Weights of a small multi-label image tagger.
Model: 17.8M parameters, 32-pixel images, norm layernorm, activation gelu, patch size [4, 4], layers 10, width 384.
Rows from block 3 of a small multi-label image tagger, named by matrix and row number. Rows with one number belong to one neuron. Each number is 128 + 24 x the weight over its row's rms, rounded and kept within 0 to 255. All counts start at 0. Numbers have three digits each.
After each neuron's rows are labels from the 100 images, of 14848, where the neuron reaches its highest value: "top examples" is what is common among them; "patch colour" is the nearest of a few named colours to the mean colour under the peak. Only what is clearly more common there than usual is listed. The data: procedural textures in two colours, tilted and lit. In brackets: how many of the 100.
# fc1: MLP up (model.blocks.3.mlp.fc1.weight, 2304x384), inputs 0-191
# fc2: MLP down (model.blocks.3.mlp.fc2.weight, 384x2304, transposed), outputs 0-191

fc1.431:128128166128134128128130129128128100128128150128128128128128128128128128128117153128128128119152158128104128128128161128128168128128166128128128128128128128090151128128128128128128128128128128128143096161128128128128091090054128084128072128128128128165128146128068100077128128130128170128128128168071167128128128128085128128128128128128128136128128128208128080128128124080177115183119128092128155128122128128146175128128126128167110152068128190128128128128128063128128165128169197119069128078130169128128106128128128128052128100128108128128135128129113050106140128128128128186
fc2.431:128128102112128128128128128128128128128128128084119128128128128128128128128128095140126128126097128076128128111128128128128116128128128128128128128128128128206117130128130128128128128128128148087128128099095128128128128128128128186128128128128128128128149128096154160198156128126128128068091128128140128128175128128128128128128128128128128128128128128117128159167132128128128168128220128128128054128128128128112128128128128146128097128180128051078128087145082158128128066128058070160195075128128128128128168128128128126182094128081128128128103128128176184128128119128128128051
top examples: coarse scale (64); red (60); ground colour: red (33); pattern colour: red (27)
patch colour: red (26)

fc1.709:128065128128154128128128101128128128128042128128128154128128128128128128128128128128128131128128172046075128128090128128220129128128128128193128082128128128128128110128128128128174128128128128128128128128128082128164128128128128040144134128128147161157128128162128128128128128128148128062128128099128126128131087128128128128128077061128128128204128183180199153128133149128128128121128128128161128184128128128128128128128128128128128128072128167128128128128128128128128128128128128128128128128128108128128128153194080128128128128128128128059128070128128128128043128103094128128
fc2.709:128200128128111128128128128128159128051219128128122070128128128168128121128128128128117128143128128170128128128159128128062110128128128128095168188128128128187056128037128128128128128128176128128128128128097128128063114128190128128128128128162128088128128111087128128128076128128104183128128128155080128128128128143094128128128128128128128128103128057133091128128128128128128126128128128128128128093128128128128128128048128128128128128145128128128128128128128128128128128128158083128128105132128125130128128128128128128128128128155128162186127147128128128144175128143178128128
top examples: green (61); cloudy (35); ground colour: green (34); pattern colour: green (27)
patch colour: green (31)

fc1.169:128148128128097121128128128083128128128075128146128128128128128228128128128128094128128128128128062081128128182064195128128128128128176128128128128128128128128128080094128128128207142128128153053128108058095128128128128128109128128128128128128128128185128084163128128128128128128127128113128090100062128128128094128128169128105150128116128128128128128128128128128128083128128128090129128128128128128128128128128128128128128128141179128128128128128128156176128141128128067128128128128128128128128181125128160189128128128128128128128128128128128128188128205128128128118097128128
fc2.169:114028128128198128150128128128128128148128128123128128128128128076128128128128128128128128128128128128108138128176085128128128128128128119128128084128128128165128154193128155135067080128128128170128128148151128125194128128176166128128128128128128128128128224115163128128128128128142128171128159128153089103128128128107086128158128128128128128164128128128128128128128128128128128172140189128128134128128145169128109128128128128128041128128128128119127128128128128128118171128155128128128160128128128128128128082128128128128151128128128128128128128063096046128128128128128128128
top examples: coarse scale (64); blue (38)
patch colour: green (25)

fc1.23:128179128128128060182128128128128161128128088128024128079186128186128128128117096163128115174076128128128128128155134099128128128128128128128128075156083128128069085128103129128128128062128128156095128108128128128128128153128128128128147128128109170128128128128128128128128102139128092151091102128135128128128128128106128128128128104093201128128128143143044164128146148128128128128128128166128128128128128113128128137172128128128153134128128128188094128128128165064117128128128128128128128135108161122128128128128162157128145128087128100128180120128180186166128131099128134128
fc2.23:128128128128090218087128128128149128128157128128128128128128194079128179128128128128128128128142128128105128128128128128128128128128163128128095128077135128128128128128128128128128128128128128128128128128108128128128128116128128128016128128128165128110128128128103128128102128092185147058128128128114128161128128128128128128128128128128128128128128047123135128145128128128128128128128114120128128128128114128147158128128128128128128128128128128082128128142123128214128128128128168128128093079128128128128128117031128128128148132172122128084094128097128128128128128148149164132
top examples: black (65); white (46); ground colour: black (36); pattern colour: black (29)
patch colour: black (32)

fc1.402:128128138112119128100128093158079079128128128128128128128128106128128128128128166128128128128082151128128128128128128128128128128128128128128150128109128170128132128128128128128128180128128128135132128143153128128128129196128068128128128098128128191128111128099066128090128083128116128128128128162100128128128128128128128174128105216128149128128128128128128192128139128128128088128178128128128128128128149143128128128128134128128128128128128128098128128128098128128128128128128088128189128128128180128150128187128128128128121150109128128160128072128128128100128128128128128128
fc2.402:128163162128128128128128128128209128128128128128128128128128128128139128128171093069118164148190128128128160128128128128128085128128128128128128091128128128128128128128128128146128128128128153128128203128039128128128128128128201128128068060085128133128128128128128128128128128128128128128128128128128128128128111128126128128128128128128128128161101128128128128128128128119128123128128128102107128128086128128128128182128128162128128128032128128092128062141128128128131099185069128128089128084128170128128128128128128128128136128128128128128128164128128128134137128128128128128
top examples: green (49); ground colour: green (47); red (35); pattern colour: red (34)
patch colour: green (32)

fc1.525:128128128164128151128114128128128128105128128106128128128128128128147128128128128128128128128128110128128128128128128095092128128128128128099128128079096128128130128107085128128128147156187105128128128154128128128128128128128128128092128128109128128128160128128128128128128128128203128128128128128229134128128128128128101128128135128128128128128128128085128128249128128128128128128128128128090128128128128128128128128128128128075128128128128128128170017128128050128128128128128128128128144128128128128128128128128089128128128128105128128117128064128128128128128138128123097084
fc2.525:128128128128128128083128128128128128128085128128063128128128188128128128128128128128128128128156158128128128128070072128187128161128128128128128128128128128128142128128180128128128100131044128128128128108128128128162128093128113128128128128128128128128128128128128128128172128128034128128128128128031128128128128155128128128128128120165128128066152128128128128051128128128128120128128128149196128133128081128128128110128128111163128192127104128128025191168089148149128120128128128128128152128128128128128128128128128070072128128128116128121143179128088113128128128128128128199
top examples: black (64); ground colour: black (36); pattern colour: black (28)
patch colour: brown (42)

fc1.304:129128177128113128128174128128093128128128115128128128128128128155107128128128128128150128128096100129128128126090128168127128128128142060128046128128128130134128128121140128128128105128128128128128128128128128128140128128165178128108128118128128128080128073128128128136128152128128185083128128128128128128087128128086128128128128040128128128128128110128128066055180128084128128116092128128128117136128083065128128116128145128128128128128094128128128128128128128128128155128073128128093070128128128128128128195128128102104143128150128128128130128128091128128105121135128128092
fc2.304:128154128128128130091096128072128147128128128116128070128128128128128128097128111138128128128088128128050128128164096128128128154128128128168128128128128128128128128128128128132128200128128128128150128128128128156128083128128128128128128128107173128128128182098128128128128196128177128128128128128128128128221128064128128128128128128128128137123128128120197128128128112156128073113114128128128098141142128128128128128128150172128128128128128135128128090128128128128158128128128128128128128122128128104092164128128128129128078128230128128128128100109128128108089102128128128190
top examples: coarse scale (78); yellow (58); ground colour: yellow (35); cloudy (27)
patch colour: yellow (42)

fc1.227:172180128086070128128128128128128128128128128128128128128128128171128128150128128128128061147166114128128128128128128128128091187128128128145128128128163128128128087128088128128128113153136132128140186128128128077128123128128174128128128128128128190128128108096128163088185128128128128128098154128128083080102128128128128128153059185128092128199047128083170128150128162128128128128128128128058128128127128128135128128128128154128114128128121128071128128136110128175128128113128128128128171111128128128135128087128151128128128128128147128128128167128097128128128128101128128128
fc2.227:128075128128128128128059082128094128128128128115145128128128128128145128128128128128128162128128128128128128128093128128128096063139128128086128179128128128129130168083128128117128128068128128128128121077128128128128128128128128128128128142128128128128120128189128128142110128128128128128128107128128128122128128079128128128128220128128128136128166128128128128128128128128128163128128128128128128128091166128119133128140128102128128128128128128075128132128155128128128064128165128128128128128128128128115069128128128128128162115128128128128128148128128128128164128128128087128
top examples: white (56); ground colour: white (38); pink (37); ground colour: pink (28)
patch colour: pink (37)

fc1.639:128128128076128128157128088128150128128128076128128128128128128128128128111128128128128128128128104128124128128142128117128128121128128128187146160128128157128106128128128179128064128128128128128128128128128128128128128185128128142072128128128155128128128128128128128128128128128128179123102128128189128168128128153128128128128128128128128128071092128106203128086155128128128089178128128128139109128187128128128128128128128177128128226128162128128128128128128128098128092128128128128128128128128147128128128128128128128128057128128128128128128128128128128069074128196057128128
fc2.639:128128086128128128128128128128128150128090128128128128128128128128128128159128128148128128128128128128128128128128128128128128128128128128128128128128128128141128109096128128128202128128097092118128128128128128128161128091128128111128128128128128128128128119106128128128128110128128073128175128128071128071130128128089128128128128128151128128207128128128019128128068128128128128093128169128128128128098128128128128157128128095148160047128128128098128128128128128128134128128190068128128128128128128128128103115128158128128209128128128128128128128128125128128177128091183128128
top examples: white (51); black (51); pattern colour: white (29); pattern colour: black (26)
patch colour: grey (56)

fc1.751:128128128128097128128128086128128173190176171193128093128128128128057128128176230128099171128128128128128128128128128128128128151195165128128128128128128165128128128159128122128128128128102185099128128143128128128128128128111128128128128128128128128128128128128128128128113128128128128128128128128128128128109146128194128066134128128061128139197160128128128128128128128128128128117128128128128109128128104128128128128128181128128128128128128170128128128128128128079192128182128092123109128128128128128128128128128128128128128128110128128128128128128128181157128128128128128128
fc2.751:128128153128128128128128128128159128128061128128128216044128175128200128128128128086128144125128073128128128128128146128128128061128128128128128128128074128128128128128128128128128128128128078128128128128146128160119128187128128128128128128227185128128128128128128128128128188128128104128128128128128144128128128071041128128128128128128128100128122128128128128135085128128128128128128100128128128128128122128128128128128128128128128096135128128128128128128177198128128128128128128128152128128118132128128069128128128128128128128128128128128128128171128128103128128128128128128
top examples: black (81); white (49); pattern colour: black (43); ground colour: black (38)
patch colour: white (27); pink (27)

fc1.289:181128167128086128185128115128083036128128128128128134099121138128128128141162109128128166128128128128179128128062128128115043120049128128128128180143128097128108128128128123128128128054128128128128173128128148128128128128144128115128128128156196128128128128136128128145128128128128128102128128128128128147204120128070057128128128128128195128136128128128128128102128179059128128128128128128128188128128128133128128128128128128128128128112128128204128128128128176081128128128128128173064128091057128128135128128163146128128143106128128128128138128128128168128174128074128128147
fc2.289:113128128128128128095167107128159128128128128114084128128128128128128128128110146128128128128128128141128128128128128128128128128169128128128115128128128128177128128128155128085167128128159084128128114184128128147128165128128062128128106128105128128128128128128085128128128128202183128128128095128128128167043128128128128128128128128128088128109128128103135128197128128231128128100128176128128048134129128128128128128128128069128128128128128128128109050128128090128128128128128128132128143128205128128128138173109128128120071168128128145128126206096183128128128128128150128078
top examples: black (87); ground colour: black (47); pattern colour: black (40); cloudy (29)
patch colour: black (27)

fc1.544:128128128114128128128128128171128128128128128128128128128128128122128128128128128128128128105128122128128128128128128119128098188128128128128128128128128128128128128128128094128128128128128133128128128201028128150128128128128128128128128158111128128240128127128128000162128128128128128128128128128128128128128128128128128139128128128128128128153128201128126066128128110120114023128128128128128128128128128128128128088128198142125128059151185128109186128177188128207128115128128128122128128128128128128128128128128128128106128128128128128175100128128128124128128128128128093128
fc2.544:128114128128131169128128128128128046128128153077115128128128128128128128151128128128125128124128128128128128128084128128152128085128157110128133128128128095128128119128128128128128097128128128128128128128165071110128128128096128128128128128165128168097128128086128178099083128128176145128128128128128107117128185128128128128128148128128117128019083061128128128157156176128128128128152177128128128128128141128128128192212043128107128181128049128128128146090099128128204128128128128128128128109128128128128128084128128128128128128128128128089128128128128128128128128128194128128
top examples: green (65); pattern colour: green (33); ground colour: green (32)
patch colour: green (37)

fc1.603:128128128075178128128128128079128128128183090128128101128178128128128123128128128128128131128128128128128128128128128128128128128170222075128128066128090129128128128110128128068128128128104128075128128128199128128128128128129128128128128156128122128072128157128085128128128128128014128128128077128128128128128186128128128128032128128128128128128128185128128128128128128127060194128128128128128128136128121128153088128137128128128128082128128096122144128128146179128128128118128100128163128069128098128128133128128128128128097097128128128128128161128128197129134166128128096132
fc2.603:193128118128128142128128128213128163128061128128128128128122128128128128128151128128089106128128128128128128128128102128128128128128128128128128153128128128128128155155118128128147128112128115128128128128004128128128181128128121128128128128128128093247128128128128128128128128128193128128128171125128128128171128138128128128175128128128128128128128128128128128128128128128128049128128128165128128128162128135128172128128150128128089160128128144128128128135128128128128128128156129112103128161136128128128128128128128128128176120128128128188128128128128057066128128128127188126
top examples: green (49); pattern colour: green (29)
patch colour: grey (47)

fc1.703:128128128128128128128128128128128128111128128128128128128128128128128128138200128128128128128151132128128128128128110094074065128128128128128128100128128128128137128128179128128128080128128102128128128128128128128128128128215128128128239128128093128139128128128128182128184128128128128128128128128112128128128128128128128128128128106128121128128128101128128128128128128128128128176128128162128128128128128197128128121128128139128128128128128128128128128128128128133128128128128082128128128128128128191128128128128094128128128014128128128128177128128050128128128128128128128128
fc2.703:128128128128128130128128128128128128085128128128128128160132128128128128128104128128128128128128128082186128130128128128238128128128129128128128128112128128128128128145128128128128174128128158128128128128184128128108125128123149128128054128128128157128128128128128070128128128128128128133087128128128128128078135128110162128128128128128128128093106128128128146128128128128128128128128128066128128128128128074128128128128128128128128128128128128128128128128128128128128128128128128128128128084128128128109128128128193128128128219128113128104085128128237128128128128128128086128
top examples: white (55); ground colour: white (34)
patch colour: white (26)